config.yaml
arch: "vit"
model: "image classifier"
hidden_act: "gelu"
max_steps: 10300
Rows from block 7 of a small image classifier, named by matrix and row number. Rows with one number within an expert belong to one neuron, the router's apart. Each number is 500 + 50 x the weight over its row's rms, rounded and kept within 0 to 999. All counts start at 0. Numbers have three digits each.
Before each expert's rows are labels from the 100 images, of 14976, where the router gives the expert most weight on average: "patch colour" is the nearest of a few named colours to the mean colour under the peak; "top examples" is what is common among them. Only what is clearly more common there than usual is listed. The data: scattered letters and digits in many colours. In brackets: how many of the 100.
# router: router (model.blocks.7.mlp.router.weight, 8x192, trained with AdamW), inputs 0-23
# up: expert up (model.blocks.7.mlp.up, 8x96x192), inputs 0-23
# down: expert down (model.blocks.7.mlp.down, 8x192x96, transposed), outputs 0-23

# expert 3
patch colour: brown (38)
top examples: count: six (82); yellow (44); the character S (38); the character Q (36)
router.3:481485496412488541527449387511534538602463466406503479464476560516555484
up.0:439427394507465464519494475588498448462613575500524486440518455456511478
down.0:457392394483555503465482520428475531503524523543501447497490517492487527
up.1:528534443421449452529496499472521525480464461458543541700515461472459458
down.1:482488474446522479556556375494502422519474566518607550444496441472563464
up.2:446528530540485473505536597558534503570424401451537576466509481577569460
down.2:464518530542481572423504435453443505584481556486438441527552504449506481
up.3:539543511513520488505465569474469512484539489473458481583576441491501435
down.3:493555542423528415532531460485500519516464497506525517599466549627561455
up.4:466517558425436405618510423453463419508474449508463580442493463507535466
down.4:587450515484546539460419513568381499456497459434503418468544544463526492
up.5:409528507409540499470529512505419490529518529524434561517603494555560524
down.5:490486418433537539557470482544462473518471474537493519455533453589499531
up.6:490569495448447453491475500433535458462451439538461524440432532465537431
down.6:566483500535503485491426447490471455521537536484511471494431535477446587
up.7:531578508540547476528470499528563468485523463534548552543444464514533547
down.7:526440587493473490520433537588531454606507442453532474420535541461465549
up.8:552496538464512400549511467466501504470470422511513521431591479521417420
down.8:583533462487512435509445455444493526542459440481512597523447425575537577
up.9:461528532472443504484627451561553508441487517479519474476475560483494519
down.9:532441440493534457441464482405600566540550549490436531461482481562482455
up.10:533539500474479449512486451515579489443518483535489444471509412480453472
down.10:423503473507572411497455532485497485519537465568522510469404523484441446
up.11:455567535514431476556625509469538463436586445558433541515442445523530529
down.11:445527488560521593586552524538525505504447475509510453525447515482453510
up.12:460518480433473497591451473477554423498526439528427495393566376485440504
down.12:524490478443534500430475486515462461425545501606528423454507393479475563
up.13:565556538535483535504534495513394502482459513439503527408511567462527544
down.13:567460491489457461573518588492527481553391430522448525525505393556483510
up.14:574477497489413536475547542490488452569554479519464573502642360515509455
down.14:544494456462445518547599523505551434462518504459543499352539488541507337
up.15:445560551533574507497465508568491520576536571516534526534524530470514454
down.15:500498643509459486437458544427521455472512464519599490534463462539400509
up.16:510585506494541602455575411547535544556419654493525508478424394520504511
down.16:601510447447532526573582473523583482479564446433522504409528509513473482
up.17:450490583534483534566450476518522534484463461548506518533558472495555538
down.17:543488510483483592556519421449478524417415470566476501502447543526548529
up.18:505494506542487526436533487547433449540456547504493533508508547527586421
down.18:490491579535490516527489461533462475519575368543438503641476485442539577
up.19:452541488578481508512497544513509549504512454474532546464583603451493543
down.19:472576415509564436519498427392593464502485503452483498518430410506467448
up.20:539483511489495454562585462478455505459541528575473475489531511547425455
down.20:541519459466502544480458439509501511529434550460551555521477440506561514
up.21:472494493439386500517460389527403522489504477546546584428544470529562455
down.21:443467615513427549468597520447536458481483541521448565493411506434384484
up.22:536562506467428467554387517494480484501518505433598539481488552531446462
down.22:562567466495512470479530428506493453434619523468577458616484502527475561
up.23:518513446463496557502525421565479476506517558532486502565560460422461490
down.23:461532489592581445527485470501446499324497460532520511544504504467560533
up.24:432447529572399491452425454464599484533541530498491520393500540531473506
down.24:426563442537508464537415533433540458549478480490406524392485423488553459
up.25:468500543473598498495571578532434546530482501494479513519550515463585468
down.25:599503508454550410481481393512386420560543433484447430484530509453484531
up.26:487507555512495439590489589449466442489495475486522524520486551636513490
down.26:550579451501492427498532573469523428389517532524489528476458475532488493
up.27:484500498455465556533540427482493556596509543479478485410545429580524498
down.27:469472511524504588457525449465538405515559555452499518541455455561482424
up.28:535505528458566433480449575487525574541547452480408526489481438456543480
down.28:400526453537539456605516581517491448471442491532632491489557518444498511
up.29:507563445549610489524445367533440478523508498480521441458477499489543487
down.29:565455553455503449428504503554523515564605504440478450526433551439362512
up.30:517510511475467441446528572475435503480523429513608519491524498499449506
down.30:441439569493494493532493428494461465543511473513412515492617624495481537
up.31:535538515471592448468474494594463521522535547459482454542493522434488536
down.31:556505417548518507548537569612528493427478524526463483425504404558527423
up.32:522515507482458486567540567550447485572517531522595477467527564472488458
down.32:589533519495454424456519483518474497544433526427519426480480602524519529
up.33:539566521501455486496478475556558435563574461484543505581540389402503506
down.33:502477485462539484599523518499519514453467545508552474567490478567523499
up.34:467531472543505448640470546421364484443543515463489564506428468475455427
down.34:533458493495466392419490548467498470452547476496527438449529556490471480
up.35:503558485533500517474512392468513485473461486491520545484452619516452463
down.35:538448341563520633628530493522536470493496502540566503457511500443495478
up.36:552512464476600466415606476435473460485462453476399461457542426500522502
down.36:580522544461473495546533592536505466529504492575551448507454453491490503
up.37:457520535552460502556505386418538481467554481504439429515525503535476421
down.37:518491498497526444502475471520500529518516432424564456405527420449581578
up.38:515498482605440460510481556545477428463534399615537554577413542587537508
down.38:413469492526486583476590486578473405402487528514483544507436552560438547
up.39:467502531499479523505484550559504514538451497484548457552468524438549511
down.39:475424495454398512526495498498523586528552458443608551514516481515506501
up.40:548458496433538463547540462428520551386544532423552582446544530537536481
down.40:517525520433500481504476522515488540554522454470460557435606581524489522
up.41:541604465570510461493422410510453536477524463477530515549522438576537520
down.41:488578515442579435446391473455510520484495566479419532572502463559519593
up.42:544507504552553408446515576516491494437474452487587482438413534398446555
down.42:487487436582482426535453567545435502602466526454509503416457452476448448
up.43:533497577413484489467477519474512519500543532495480486456537498541449492
down.43:478614561473600550489514364439542533486485564482457565492489481447477540
up.44:517466526399458457542552521428466531446507459411488506484536450489456476
down.44:452450449555463556488530586488541511490486559517453531566557489412530487
up.45:469486588452554437475471476484565515421447432496480444508540474501458469
down.45:554504478534508521457415507551452532471463505511488447568572489469534509
up.46:464595541537371510539475441536555451489459434574492515483529524428574439
down.46:603534538514517502484504428492520522604447556453528470477495492444563470
up.47:485420480512551551510518495547480400520534474550510481386403413529532446
down.47:528538496478461456500590551423512563458473457414485443538492463447528496
up.48:468505519464523496585570497562530467459467481527539512393513466537489546
down.48:411555470500481523508569454490548521571479568506567569542484583442483445
up.49:580545493482562427499579576496453481546482492387435464491498470473489417
down.49:545465552455431391553527414525563522415586464556517534530556467488542486
up.50:527542532538456487518484536601528496442505451443450466524518535469474608
down.50:494401419501499459393476497511462465518528560531557423615530542538450459
up.51:557481558501595441511483503460504566441443529538484375524489501454512550
down.51:445541454517491520526445576608424479401520494521491569451520524474499544
up.52:484499534411477550524482469516544537603517558490480447444455472588500403
down.52:501566478453507548555521499504496590428548562455481471425522528510539522
up.53:506495441595521412644457485558535475544480450535500447598585468572532563
down.53:496626449519523510460473473526470518450483550532461458691456594507493465
up.54:534479516497541477583559458470482460413447362521434519518456392615505505
down.54:398518463450527516584611585494503546502581560526526563512479486480479522
up.55:497491492478481433607448535504504489460378506491573476477489569575537436
down.55:542530443535446514436456538571484445484563469486485541584583489529539452
up.56:566548536519474447458412430430517505557575529493530476549513437454551532
down.56:449493513512517390590532435470485431397549469432453406488512520551555512
up.57:477585474596500567485562537549523547480430532552525440503402448463558561
down.57:528462534411490425497527501433520523426414424499539511494456475534511437
up.58:437502510590473498562460519425431548556598469493556505479539480527506512
down.58:484652518501538464481436476523480426547618498474547515534503474534492387
up.59:485494505514487464474475521519601514520514459507471487440483578557475431
down.59:418480492446366490446484436417560523613478528553460497533524476511422563
up.60:594489530476478466525439583453541438503557484506462484498456508452466486
down.60:525458540538454435379531507529411507554487471426553497452514475452527539
up.61:469516557463520496576509460435556484458544483528477491549538484488465455
down.61:504439373500546491560551555491517496453505447639521448520571486442498521
up.62:574506455518551495584484526472430451467500476409583503491414481495448521
down.62:458510464565531456508488459472474496462514448454493465537457496512560532
up.63:388497547424525516452524553531468494564503554469503574463441530558479494
down.63:552452545502486594481521445548513545604531487459586560429463461415446540
up.64:438567466639548513488444565545456412518480447523491542524533477571521508
down.64:553460454501540524461554531537481424465515517509471513447412443531458442
up.65:473502508484474425547464549468531461507524498559470578613426409481501456
down.65:451567540564552503545637422480488500510481509463576497525502471498453510
up.66:494566522479543451561548526430520590463528551421514635528441389578424498
down.66:449434602596474472504575531475523506427502553505523424547529486429449500
up.67:488501483444522420474491521531395561464512465458506458470501419517497492
down.67:468590447470395530474529504522413487532557539473517437592572441522470398

# expert 4
patch colour: pink (52)
top examples: count: six (55); purple (53); blue (48); brown (44)
router.4:460412533509483471562459548479483518493489473514492557515513545482496586
up.0:474519574530551528471463531528515479565490558556445466472506570448505508
down.0:457518474526502543535570536550522535495558434466474524488497453435535558
up.1:532488481480562480528416534459451480489473538505485435547406527491485501
down.1:527545539497419602469459460534618522410499515517410500510581456473564525
up.2:503434576439506474435448553370394502455455492561537444558549482486459497
down.2:509461397459538496538464527569540422459445386548526464507554487433560502
up.3:423516483535510508470431430543541425457502465504468527423420558522471630
down.3:535520449446531457557482551513486479520506545408520449324410508517495508
up.4:581524500477436565603430515519584513451414554474523499516505512509489516
down.4:491501446541481551531481495497499609498453484459525504411578466460445523
up.5:534461528428516567565481481517501505500543485477449547457455493538508447
down.5:504482520487509536446394500540399536562443500489463369432525496546473469
up.6:589502466519497467435427551439448515509494625533534369483599452534498494
down.6:476535500549515532503512501519569501506457522512516399522527425477523403
up.7:509455588599451533488561492502476581532532569509433507515462529417494520
down.7:483614540510516551477490559449503432566450528476525516609427485486531528
up.8:407476469476442492570503556498321497443611492436533486463538472642511523
down.8:451548465472476591537535526489607491539504477419565490464509549512510544
up.9:415554489473439435550405480468543505434519484533430493463581553508538538
down.9:498505530435501540512456539507527498530463452527470482508549509535449376
up.10:483560446556560508472503538560467531427537479542485545452466578529430484
down.10:590466508489504551398468514513596466435479510556457504392599524487567544
up.11:479508548424470601567496530501517517438572557562512431520569472521539548
down.11:481388519604528519505534468575445489517491399463488519430452580408464535
up.12:459481537549480518507537564498579460582533481575514495359451482468436522
down.12:407575424495522436569490533455497456443496432525593530538484507474513483
up.13:530433573536470458558560507401500566476457465514445446402496528459495440
down.13:581521505438437390467458494479554556537440465572510515511512506462543496
up.14:522469480479504508395449517462438383499538520417578478432544491503480550
down.14:516473475507515466493507495486461554544573499558507547404470457401474542
up.15:548516470490483502560533480514583488519491558451438483502488394520581502
down.15:406516492494590559485566525493468519583419525483469539611528577522476510
up.16:601441576517498490508595474435515556601482472478525465515429536488408533
down.16:484605509414497554463456465371471475415593480477491501535598456512493551
up.17:400557501631375588642550546513592516556514420479455505564502512522465544
down.17:479534513362408468505541494479425510454553527588520514492544438531500536
up.18:475451464551406510512484446530473551425498433470437536524399407466568466
down.18:533496519482573437510479533561478510463540531505497581500561557503509470
up.19:509470503456503510474518555447560513646557533510555458621445384461586445
down.19:528517566488451499504472516547446520448535515507455513454441545516470497
up.20:438485482451511483567478489411457481578568518436530412567572399458442495
down.20:541508518424527525548578531538557448512566449451461553504437549468462507
up.21:455503533599463531474601511465541419501416508479481591594526512537502579
down.21:463552554457547616550460500488564591540464538604433540537463467406481537
up.22:459507458458504520508459503439559487522512507453542520566445445572571490
down.22:521484521498549539510398595503447526551410506482508499548480576556375535
up.23:474511490533492466482504568596481491485456466550461532469459516480370552
down.23:514523463440530479495540459475512570455492505523531549574480461536578480
up.24:518555543507497471469494526460499415514518488492473545520616542545606400
down.24:456565504558488488569563488535525522518595518553520526555503466482473537
up.25:505413506424471528430473470479469576506551577581480435539542431523497514
down.25:557550431490573538411490489456509402518553541526478498441576501442539465
up.26:581523579507499538491518423399497565566473569530508542457563515468412508
down.26:602527451463529564531495603457453508497525581434481505497520542527497564
up.27:500468457522421528538524520500573515472499478552457544525525646572424551
down.27:507549516503511498546512456433409533458475473468530556524525524582492547
up.28:485467517555512484489471495490447427497541389441604444528474560484499503
down.28:541555481468588502498548539418563478467469484532518485460477422449478540
up.29:524458558451551565493557405427481469578423527454428460553409462466472458
down.29:545582491552502570491491461594479473494485378501423525443502515463438561
up.30:545463485429573495534473494453567578391482514429473426503517603539514502
down.30:508530457484457484478447522488508482554444516586541507481454502525474508
up.31:516552449509511456456449489464486534477497495582494498464410476462548433
down.31:553467462485530496452511474491568535558508469479492419489560474458493563
up.32:549513438436541498529578481476476530391581466626478503547506438494477477
down.32:509466435448535470431428601534564459459455525469578456506525504567512440
up.33:512522518517432483416431419472506477459484499520415468523549413506409528
down.33:477490518573526639493575465467382454456430499539468445621490450536539446
up.34:529484546473518529573550552482466476539519553508480492538451472567500536
down.34:569548533496521536415474482528608519581468459461520438497491475496541582
up.35:408556542503496476549494542464485505520533476560425501496536443533516557
down.35:437414433508531561469476477500472430475515558454586516583605522488490478
up.36:485450511463554487506506406441430498485535520451497446520527500548480484
down.36:432458566483388516564482482521531416456510431501480487526441562425532474
up.37:529482475550458536459596589475459482544488537472394457449403523499468475
down.37:456580502376513633469472521568576500462439529474423532528465456423544548
up.38:459388439393484443485515419507488412489483503498484498547535400470471433
down.38:514544434587439601410543513507519447402534599476476491467496513566464520
up.39:495493559534576469452466424465499556511494435492502534485561511631462610
down.39:529510579406484539517530471616540516493619460576510473536542560390576558
up.40:488555476658548471572492545505545431532509489514480493490416523534437560
down.40:499485463571481519454479415435511473468352452494484565529514561540523462
up.41:528442401546417503492472599489474493545478443537424542642549482481538532
down.41:621579499410604473570457422442518508424535457448553542417479475471541563
up.42:505477591470532370482567550516487453489492486592410508489480532467512540
down.42:477464566543553493467530462480486519503506295457526462458481442493522511
up.43:486505544546418454517432535546515499474516488492441490498481528415480556
down.43:463441380462436483526570486557524548502483500581520473553526482605492539
up.44:485438398442482473567442501486503441430471449533463509484484443530529437
down.44:535498436506538432501574480439534481585413447449595450516486503444488538
up.45:582507547530440416533518459476486504495529517518482422478562520571520508
down.45:477544550547464522487611501549439570473528490490495527578535497537520542
up.46:496570508432529478617578521534624478557511441493586495441446523539529554
down.46:511492504420462547450456444522509483504507449453510541413596437465460480
up.47:448429459559577467484459505471461476478422341518439476604519601522498537
down.47:625563601530533526500481415447560536463465522503494439571476552445534552
up.48:432458570498560475490420490409443492548581512470545551417457489521385540
down.48:547481460408480606536477539571541519526419446384486394503626473488522516
up.49:475478484568408517486579538491504481529624523518515534552534566440508501
down.49:516609471398482615582539514561443545493446554534509491411479506520589509
up.50:475498554465449513556553498510576530380465404478447513476553566490499532
down.50:501554472437537484493482504402412555521553527478486533639517410547450498
up.51:632460444472473483537441505460390564528512432438523472514430400448512535
down.51:531541450488571544466548434473515500557451462417487475366531459493570448
up.52:552481485501438444533614497546542475428448518531518450390439482498530525
down.52:471512464510584501505518509398510442518395518514538424515476527441453463
up.53:473385511444520560507456505399583511537531487573496486470445467473494448
down.53:506486417529510497528486479474452519430492514490565417451482495462517515
up.54:505461492595513539473440442482535387511524556549457455525516457442507508
down.54:525477473440477529594519514648522531466580490614539471445471528536564567
up.55:604563580553434528521418498448600479449551482546490630566467575484402565
down.55:476436526514651505533539439446366532462537469420432457553545471510476466
up.56:463497531573551523450574552429583524619469591467536507515447539489499400
down.56:453498499480462497577478500517494533465518498472483582550454534489558598
up.57:474531399382500436498512551433533485435506463563516577512483468437458472
down.57:496484537501552457400354515476452548490487523472466491410487478539580494
up.58:428535417588550422389437465421451529596510476436519493478447586472512475
down.58:494515533547505532562515507579427556481534538569456518414566441561520568
up.59:555489538438574524549459568497506445512501495574531455351655528517524465
down.59:502409561529588565454476470476507503510526565450455501560449558450475516
up.60:431522484493500532461370557514497528456550448467442540389456576461449503
down.60:529557521542461553537489479531606489467453471462482497454466575536543533
up.61:557441466493410542565518478442399549566497470485497495506451512481497412
down.61:472556441498580542520469443496530490511488556521463485431615439504536529
up.62:498492483464499447435577505476466472506604455519457407502481490473566500
down.62:523444518499485444511464549538490519484471499521476536551457434619397516
up.63:594525482546491501482416570448449537432488467465420574482461521594501496
down.63:474538474547478512588501504484466467577494486482480487444441411438535514
up.64:548457495444448560488572500494514511427532522546571486602474457562531511
down.64:474529515608490470505450433541476470476471551368503450498483496431516490
up.65:475531436477507604471534510523558507511405490493555516562502525441538477
down.65:535447506460445421564438441461467524479543595470483563442532453480511588
up.66:514467573489528408503490564496358447541523516587486576546554444529419409
down.66:559516563508573566567446477472504503451463488474543406496541543412470532
up.67:514515579495536551464454456473531578422435414496559547558585521498459529
down.67:482518539525540504540493476500468477583567515528529564530505488486534488

# expert 7
patch colour: brown (37)
top examples: count: one (44)
router.7:508514414476501494525505564523458512433503494470531541512522500446398525
up.0:540562446500544448557406371408472507437507523469490435510475468450520522
down.0:547523501543443532523539516538465505508491502480475487417450469475479409
up.1:451525504544466527432488488479600437526494540580456488450501547524564541
down.1:551501448445429463531492431489517484548469608454522425481436467476537428
up.2:535543448455440445568475529556475510500497510480484579557494439541456567
down.2:527472467595436554460448533507525522481491527457513581410543476476470484
up.3:504432521504396455461485517501608462523609483508533506450578532403460523
down.3:515571480512479487571489480485545568492575428484502520433452481584514474
up.4:526529484466530476432410549503505442454542480494526509507481520492434515
down.4:530452638542501564550538397508504527588490493431402474520555473530513451
up.5:548430409535520547502494471518390526353535554530519503474521571482510478
down.5:540460595455480499458598459448473480463530559486483523532409474465485546
up.6:494472474487490489639521520500475516465492466500521500434463478512467593
down.6:486508404439461487542491496572496528493555547489556535509445476485510462
up.7:481568450449597521563493561578566555496480604451516531512406512480539489
down.7:536540444554512460463469501473497533599513522425495519462588483472555459
up.8:551549534430452498472513599478542485598482530455468480490499490435532524
down.8:561575475451484522507533422530451499565437494385499527487443533481502560
up.9:561507536484543461503459542418359561478484549483472469544503434567480392
down.9:570448600534567527498449457384560569509516544597446535527505529401469502
up.10:509500486494524563543572522463578477477564481506464535432546503482502498
down.10:471472531498511397470509525433478423489475523438581471558425398552477430
up.11:540487444529427481496475462486508462545544496467581429529632495465475480
down.11:500501616465540454500447506453526492490500516544444488543433428439548451
up.12:608518457548530526496567481438447496487482489471465467475596431470502513
down.12:535468537502460436410428514509532488534439539476588473449454519469532523
up.13:554505535405507498481472541470442438392541506471491559515437480473552401
down.13:545542495447554592475443502491543472469426535434506498596488492510595533
up.14:497451408520416387496520469451482584558489509379496480515528516423551500
down.14:473485481485454564404555553517553547580526439475506443452526500443444477
up.15:496520552508516512523475510559370542490549557481501487531507492511529454
down.15:525523450431584450563529560449492521509446568507493442538494525522616509
up.16:502512415499472512500459459487485501558455532501473486404456499479478524
down.16:525532567539493443542612568550536547444484585501449459499479507465523504
up.17:455489638481430508486406464571561469512529526489523465534523480523480529
down.17:399545525427487509590541521491493488503463529562469446481551546584444441
up.18:549485460390514604515599459543518478493430455481531499374538538514542488
down.18:516506462507440463526462471501525467432529503438546467448553495489420552
up.19:459557466560525518457538443525541553400515525486480520565577482507489514
down.19:610434565506461473539455496518442546480543452528550408501493537366511399
up.20:537498518489538539488489525442534538504424500467508506501405589464492555
down.20:474423475514541567443567449630420450522478513473473473467576418451524463
up.21:516493498529570493434541529540525470515463486527491444566458600527449569
down.21:573558468458382549395555519503421485485390478554509570527491561503572422
up.22:470513518594494443615448566492453537476555436534477464442516433493422427
down.22:560500568422524607501613542539465543459519419507529512490533480546522563
up.23:496538471476509542558459473533529479445500528460405484495540506455484529
down.23:463462491532502572447500547530519465455451446604535479448459543432503486
up.24:429563572624448526482418511489630525522533520570452507485553464441505444
down.24:550450490528497442453521573527496465447472418477504467431475399552595600
up.25:612483466472439567428523513467514495465528513526594514461530517451487532
down.25:525512524526561446509517345411492500446614466432594547501457484520453488
up.26:427455544483379550544500477432509622350516404479486487469425503507457463
down.26:503540532434473435585581484538492559488498527487515499447409542550499497
up.27:469533482443442483516420468486469563454528506511495568417539469503541489
down.27:505620425516563472507523501463439495415562482433486491568437408514575481
up.28:446498569522555509538495613510454523548485478484527436451590535603507487
down.28:522495471480521447507478449455426506440467513489471507493447504601476477
up.29:384558475410441404508411637521486491524526546498473502420429503437471476
down.29:544538556530506485595574462451561515604397521457476485507431459553424471
up.30:508513528492555498475527433559407532474554515465477542452459554548441534
down.30:516430508483483501520474434485508520428438501440528417496496542492504496
up.31:562470456500453494402475551528484444542473493492590425553469473497538454
down.31:417488490509469568510501424589515549528398551468484508493549512511498503
up.32:547491497524614498567447558467450492432436450459510426453491420456510546
down.32:422524537500508443460546466525514488401517547554588475432503489430475511
up.33:494492467415538506550437594473499560521450547466534515509551468434479506
down.33:512452469536576520491475459480499456493539462494477547459463487446527540
up.34:520590538499516542585566438630491543490577508423505436593490449554498411
down.34:501470497504498598487480469475387508510470564529505496532526594536525507
up.35:465504515468460523495450498504574500530463497543485541536633425489500427
down.35:459561556465469494596548457447513429476534370480392645596537432491576565
up.36:525431483562538495501389513507578449527514484583534580456450424532504430
down.36:478403453564659551510588482462539476485552477490492464580531530507471401
up.37:526549462531571525447435510503463557456461603483567498532537481498497443
down.37:482564517505481523540443516565525461502541491485490571431524578560526512
up.38:510574425468494521380601513482558457482515487445488499534492509474457506
down.38:501491426519447479540465433525502471576501483416428533482470535495512424
up.39:456526486581466479519432487574413471468557566432403560610478519503596466
down.39:486541572440487534543502440455494578546580561497534544488459541429570488
up.40:521477516433511445423533472496426497653592504505496421516511431576411472
down.40:501621473441486518533529515480468513530478584452560532440517586328552527
up.41:494519398477591541469470416580521454469513442471491400531598481485462510
down.41:516567652573491464468555441516479474493478445541490489456459469530454608
up.42:609547421492496569458524548496527558481535445596495438515485554479472520
down.42:492599578536466476329482510473457577571451481459511525466434447464436420
up.43:356425523556425538490507531481549481532524401512445557507519574480418469
down.43:432511453400506434609501461562392547415500460532469513495479473575525472
up.44:563558456533383515442545538561568508503421459477501460518423485435488562
down.44:417523501470530529529435479470397547562487459485496498517496505546562403
up.45:505491469486455541488470411499559480516472538478528463514552532538535497
down.45:392438440518462490501505601542523505489563462516495491560492532568473372
up.46:484477506532483496481407485556504392541496592517419469565477479587453468
down.46:512497549522460464509643473446474511390520418520420577540523535554464466
up.47:475611467478537452565497556491448493509536542503420518551598487514475535
down.47:532416529401530518501411509515408415508514505497564522471404519468524418
up.48:519470578448426450512488491506443532452562472403515587475523428543521532
down.48:489485477534527561489443583447496537584455562481619506582583479449430453
up.49:452536534527486502376507533568475497429507485433564533479522492522530575
down.49:482620487592491455513541525562486453503501569587476487488443511443465511
up.50:472547460473487512499573546476510483547445553363510533440439430431491549
down.50:557536475486575526441423510595500444511526470500464495420505475514454547
up.51:414486500449608497482528534458449622442485434473523483461581492431506463
down.51:473478561465468465451506431516480503470461504474576496492535546459521478
up.52:497481540551419465523576501454480553500540515459490454570548515515497404
down.52:561545455501502478414417453452477471434443568481529522483439501421540616
up.53:403513496437602515521530496625439514509516510529422492537507486468488461
down.53:521436563459528584431533430578527454463429531547518457434501541477555531
up.54:492403413435461553481411467575532390507521630541506443462497514528504523
down.54:515581530441468490491572495563575434517500611484514482539485532399533551
up.55:527467512483434553536505573557484526587553504479497552536477513536459439
down.55:491552499441523529508523493413484595545522560505495462513536517412492467
up.56:512496589423338477508449497486476529481508376427462551496555464501538479
down.56:478469534518505547562529511459518479573515519525454512502446541538522479
up.57:506477549590536525526498512511403434431540541465473500413486428475609454
down.57:501581545556490478516517554536532526543495594482520543592443443511449543
up.58:433487530481464587536512513516532461468474527482536531523584471472449466
down.58:409399492576473527605420572555512399501445517557488487491533565408482515
up.59:535487482450473511551496526385497428608512414456448556483489467535484418
down.59:431435495441533467548527491573460479520485429459433542474502452413594542
up.60:482485492440671438565530445442402531391502483496526472517473490470480515
down.60:554506515441492459475467531480571444525572502498468455424549532473432512
up.61:452495505507517510588492486475623472522573512561500480543522513515463407
down.61:484430568610413439449471563476525461471507423544431546478498468541413538
up.62:436539560495519516498453506518422513472505538471484477450448592534523547
down.62:509547542480395450499545438524523502454455492452447465510490534478525461
up.63:629496589530504485400522519515559412419492477490508462546528534563563515
down.63:442587485443537499461486480516484560475502400493519571552576517553573498
up.64:466501516452480517600519502487437454515619552514513420397496485507532497
down.64:488464503556559493596481556487493490536428457529541454549449480528452508
up.65:508535456397516503583439549450525486451596458582516480434561402565452514
down.65:473500464548544399444565506426572508520580425511506514463448483575510519
up.66:531503412510478413462469529410448466566537505445483518550527509469505504
down.66:529472475496541516502600443448453476433440466494540542527456524469560509
up.67:546518523578697502499512519453441493553484572575519476418453496462479450
down.67:507561514509542445447464541597508538439482452537482521510634565536548566